A small multi-label image tagger, trained from scratch: normuon at rate 0.013, 3.9 epochs.
Rows from block 4 of a small multi-label image tagger, named by matrix and row number. Rows with one number belong to one neuron. Each number is 128 + 24 x the weight over its row's rms, rounded and kept within 0 to 255. All counts start at 0. Numbers have three digits each.
After each neuron's rows are labels from the 100 images, of 14976, where the neuron reaches its highest value: "peak on" is the class under the peak; "strongest on" is what is common among them. Only what is clearly more common there than usual is listed. The data: analogue clock faces.
# fc1: MLP up (model.blocks.4.mlp.fc1.weight, 640x160), inputs 0-159
# fc2: MLP down (model.blocks.4.mlp.fc2.weight, 160x640, transposed), outputs 0-159

fc1.459:129134099138133145136084155104119098106113123121128122095115113162136119150148168140153121118117099087113107089204140114140100158140098129104098117132141146103150118116131098148073137168142131148138180128125101137092148140144055092126118088127110141147125080116127129149149148121092100111145160146116133102104144137160161135111203146147147120157140123125143163165126148155151136093132139095106131141107165126147124158126127141131131163122142143124064110160147129101100116111147108
fc2.459:140108168133096113149144064192159104120163107139176133183148131091133147086112077085147115179144115155112127148117144135094120129148111142154131121136099101107123151167133159114160086120107144131114109127098108135190106119094169138096127116099169109140107162137158096140122067142138111144118137140145119127181133145089115125136107119088120129126096150117103103146154113113128129118156129126117132118125095143111140116123106126149127137126104113093143166101152125146161155139126117
peak on: case
strongest on: dark face

fc1.220:141134157137137152117150112114091138153123144108117087128164126133141126120139095136141150179058072124148137119122146126126120112146114157074125106117128096126121139188107098138166138154154102158105096107155121112101158143112121160083156097107123168131121146130143142126112115154116168185118100133114159147153170096141126108117156139148108135158142130078119109083152174166148103098133122137162132114121133114103150090111119145165112117140132155122121082139103089147140119100144104
fc2.220:138173107127121123132129124104163094121113113158128154138152136163135141153130137120147146140143130095108119144137074122150100061127107116077146112163141129107094156136148136097123113096109138158156146119141099128149122109123168061105144161170153154127158100139051148135112110099148108129168137076172109110122129135109138129139151122106119149163137137118134140146137115102125132146121131151146120111146139117133096164124165149104165151126158152155176084161083129120141108116083121
peak on: backdrop
strongest on: dark face

fc1.448:084130150122125131097148087157138114167117080098108159103163101082145136130113127108137165112125134143135108134141135145098157141172087130126116137120090104117155124120121128140148121088137125140076140123118138124150150108142111102134153123154114154156130143110129091145162116083178102128138086116109136114088140155161128186129179085082139143145119095122109126135164105143143135127112160115118119107112172140176168138157121133157151152108131141127066142109144139154149130116135071
fc2.448:106166119133151126128148158159124152123157101147146146118133116116090117118163141112140113148081129117117099120108116128125166145102132132167141098153117121132087108094133093163137099148186104111147120154141094118143164093105117107126179173118124132168141160123089149140144105149132146110083098145149117106138110108126111119115108096167121163122131125116151136118152132197191100087119131119154152134114083110093110119134153131137077147121163109148102145139123138094161112173146153
peak on: case
strongest on: four ticks

fc1.298:124124159140139131121144174146155125137134146109062130139103134125044126135113095107122156083125128136090114129117101146158106090111104122093128166206103117080185139110130122159124131149141144114123122129119144107087126091129115111130171120136135121113144136120136137150140112113135115109131149120132145130089089141122125149103131140185127122103118141166117107132124126157122112103118171131174115122087131076149159152185156181109107134149132163132143153141110127123139100143108102
fc2.298:096133084108130141117129131111121137129148143090118131119136106133143154132115135106103096146084138133151153153139150154104124132171108128122123110065160095099086157135130120109137122144138134134133095087183169126102101145145151152105146114102100123157126115114112154103137120108158156122115159117079131158147178115188151130139110117137160068122117132174191127120181079150140131166138100135099147130135129134103099123097094106130135154134173113112108162135135110141141152142106109
peak on: hour hand
strongest on: dark face; hour 7; hour 8

fc1.94:127120124150145159193088083095122105129155151098143170091102135118076084112154114132111150110112116110154132150161142170100139168124119090144152125143139098166180133092122185100140145124179137134120117138124144117107130084099121141102139126115125120123122099133156142142095121081154111144104132134105107138155105151142067120145155151101140120145118144157120129121121125187159149140107124112132151137110087162165116095108137112124134137146143133117082128141155126080113114151136116
fc2.94:140104159139081128133128118086095134132123102158127093061156150117130132120142150112162151120102135075141141119100183141131104128089114089114128108163108135093122119157145139146113162143108129081116150116152130121130122180125083104107159164158174122126087133105160109121128138134103140172144132143139099106130127157138111137189106120140092113162108134182117117163161119134140117143115149115131119116151147136129080100116137105153094124114139130150126164106097147113141124172086161
peak on: face
strongest on: dark face

fc1.277:087175167116114149138116084146148104147127120123148130104140108149134140113140110136105123119125105143078174164099133156126156148097158165098142161151146151179158104079113141102074111140133169113104152139102146125173134137124155115146130127105080126104100092091146128113133144109144143141131123106120111104093131118142141099143159139112120146145183115109159117135152116126172095154133171139114110129123163140145139100135113154114094148148112126105100088150142140178134128128100064
fc2.277:132127157137178121161140147117128109090113091141140129095133150113129143135132096161123115126197104086151154142140157143129156158132113129121164162128130180152115160137140099138130136146129126106118140102078086126133080107144078168119128146104105136128096144137134121090112138134113112177128111084107107104126157108097093171137117090101126115169143108111118161138147128111108127094161136157091140154102104121127161152134113127132139144089091138146162141102076155103179157124116132
peak on: hour hand
strongest on: dark face

fc1.152:138096170143128128122162135091127098107134106117114134088152161153168139151116148131133161120116125111178113142140163129117123112161144125133101127148116120126117123107113143152125166139118148128103112127106152165106071157133109153107128157160123092148115088133134163131103150133076146104095111133140154178118129121121094129162164132112083148093122101139187153085141105116069133133107131108073143089125153114172096135122133120128135097167145133137153139140114142117071176111128150
fc2.152:166114121107092123155130139103155139149123161118089110101097134129136109115108106153122153122158127142145140129119116138131140093116081117092099100111207157137136130138138076136172113131140079146122129128135121170087159144116155125114132085140099125165115081125101117077147128147145141166111148130100132156139163152105122088147082134140169100131165099102126121098172106137115150128127100143165163162124166133088167116140127136149116118131110095134143119134115109110165168141101137
peak on: face
strongest on: ticks

fc1.270:149110133141135128110152096133102161110124197152152123091121121123121126131147106175147178130089125116121129082120087133133130144095146129107106122137151119172100124125115126112132134121146137153129111140155132151097122173109117116109163165112123132092126106102124131134075086098150149160132124106148134126113151130152097153166124130123137104175134163102128144107088119137131100121152096121135115097138123113128165102121135153118160143158172140195118071124122143068090160094178110
fc2.270:175176115089127123133109131133156126150116117123128143137140158136109168148139151060133114129100081169106133138146207116110141080148149097113098123099108115151157159153159140147163137134068119128133147117145124122104191150166159147160101108112148153151140110130115105091134148118101121130116116116094143144136097150115149156133137095123092119134135148142129134115089136088129155149125133151131146142102091112129154125106143142114138152090125155094107139131082099124151096149108082
peak on: backdrop
strongest on: dark face

fc1.572:171131153132185149083106149125125112096098139142120129132143182090150136116167159123123133151106122139169119116150123151139142146135105114092107146108166191141089175129119144115098131129101153145104074093126123095126117103095127079152148110134165110103143099087134111144088187117094154109156112088117155109129147129100161100095181127142125131145127154103137124137139142132127131105098155160141138130115116119099099102094133152125133130094135138145108151142105144116176122113144130
fc2.572:128152107138126137120141114129076201115169085164117085132120115088080139134093104137160148105128107169148178131106143146165107120138141141138142087172106110125136131126152148119180113133151090112150159115115145119131139109177139159121160140087144141127128146150203129117133131115108132166144108111141108146149092147135134111135099118134108178123110120144116166137114107123124116128166091111163099127146098102125129156094123118092094136156148113119159134117106153084117154126113126
peak on: case
strongest on: dark face

fc1.119:116151148122097127152089172154112148123098145083081165102123081119107118099141123129155159185138125146139110146077128122118131091102141117061136123149123113145091116168135145111137177111100140156169130123128087134142183136125091110135146104137143150110161143126116157144145127113104116116133110172106131174150162120096126129095083116135140153166150143093149122090119108104133112118137139154112138147107143102164134076125121092096130151163127153145136108151138125095124120113154110
fc2.119:148120107102137136107105138105099098153132122179129121131144154169161120126120124156128155169133123128108132105120135116142169120106114145113117098173153137104154080164145132173144132163128102123136147144155092129106101134150175092100139133126105104110131093162091083135139156129100114198111099127103153176112106126141150139123129152135114124093174144095160118107143119101140122117095079105128108117083095126109127131160165106095177156118093127125088136121126122148123163114131165
peak on: backdrop
strongest on: dark face

fc1.193:125116132136132137113100104137120132108110140086101162097143137144133149131153152130137105140150146113125159122132065091079108143122129120147104125139110127130100100124189146154135176065135107113139115157147129121117132172113127151113147107168107111124125130093086133119119127126157120132144104125120131118128147099120101094173107118104133103150156103149156148142159145118177155062141115109162122178146151123127129101164118142167082134132121137103126083113144140135167176086133068
fc2.193:103138123116127096157142098079107066163128138148130086092119114154119105147081155135128165139160137091100106120118168144121130116096133136127139146100142135100207116123129118101115103100144137141152149112117116132126126115130115156124134133102132106143098107126133096119141157117138111113123107117141115146134084159136125161124159161129131146141120066111164102145137147144124155149121156086104134132089161100093104171112128156103143143142101125207136139153142135179088144113150167
peak on: face
strongest on: minute hand past 3; minutes: 15 to 19

fc1.102:164109111115138142128110129146128103143121170130105129168064094170133092066105120124128142120135148160075118165105116129122089123125188146146156138105098137143090109066154119128093160088110091120086131148115107135108113150140125127133138103155133128127102169109107146150112108128148091127109100104119120126157104108134110149094086144134152123138168109154132157165108102140166132162132184112166139151150128156140089099115150149119121111153109110110158121156127136146133124113148120
fc2.102:153148105108116111149124118140134075156099110162108118113122101134138074148119135151177136092146121134116123104099125116143151144151111123125118132140139116152124137104142125174096123157186171109090178137113166107129147141119103112144114181118086144106174145097144170132115129145156120093163091128122138126136095117079079107164138134186119170143113124115072159130129145165131131096169134122133132107145114170108107122104133099109118153104120139128130164112108104122122148098098148
peak on: face
strongest on: second hand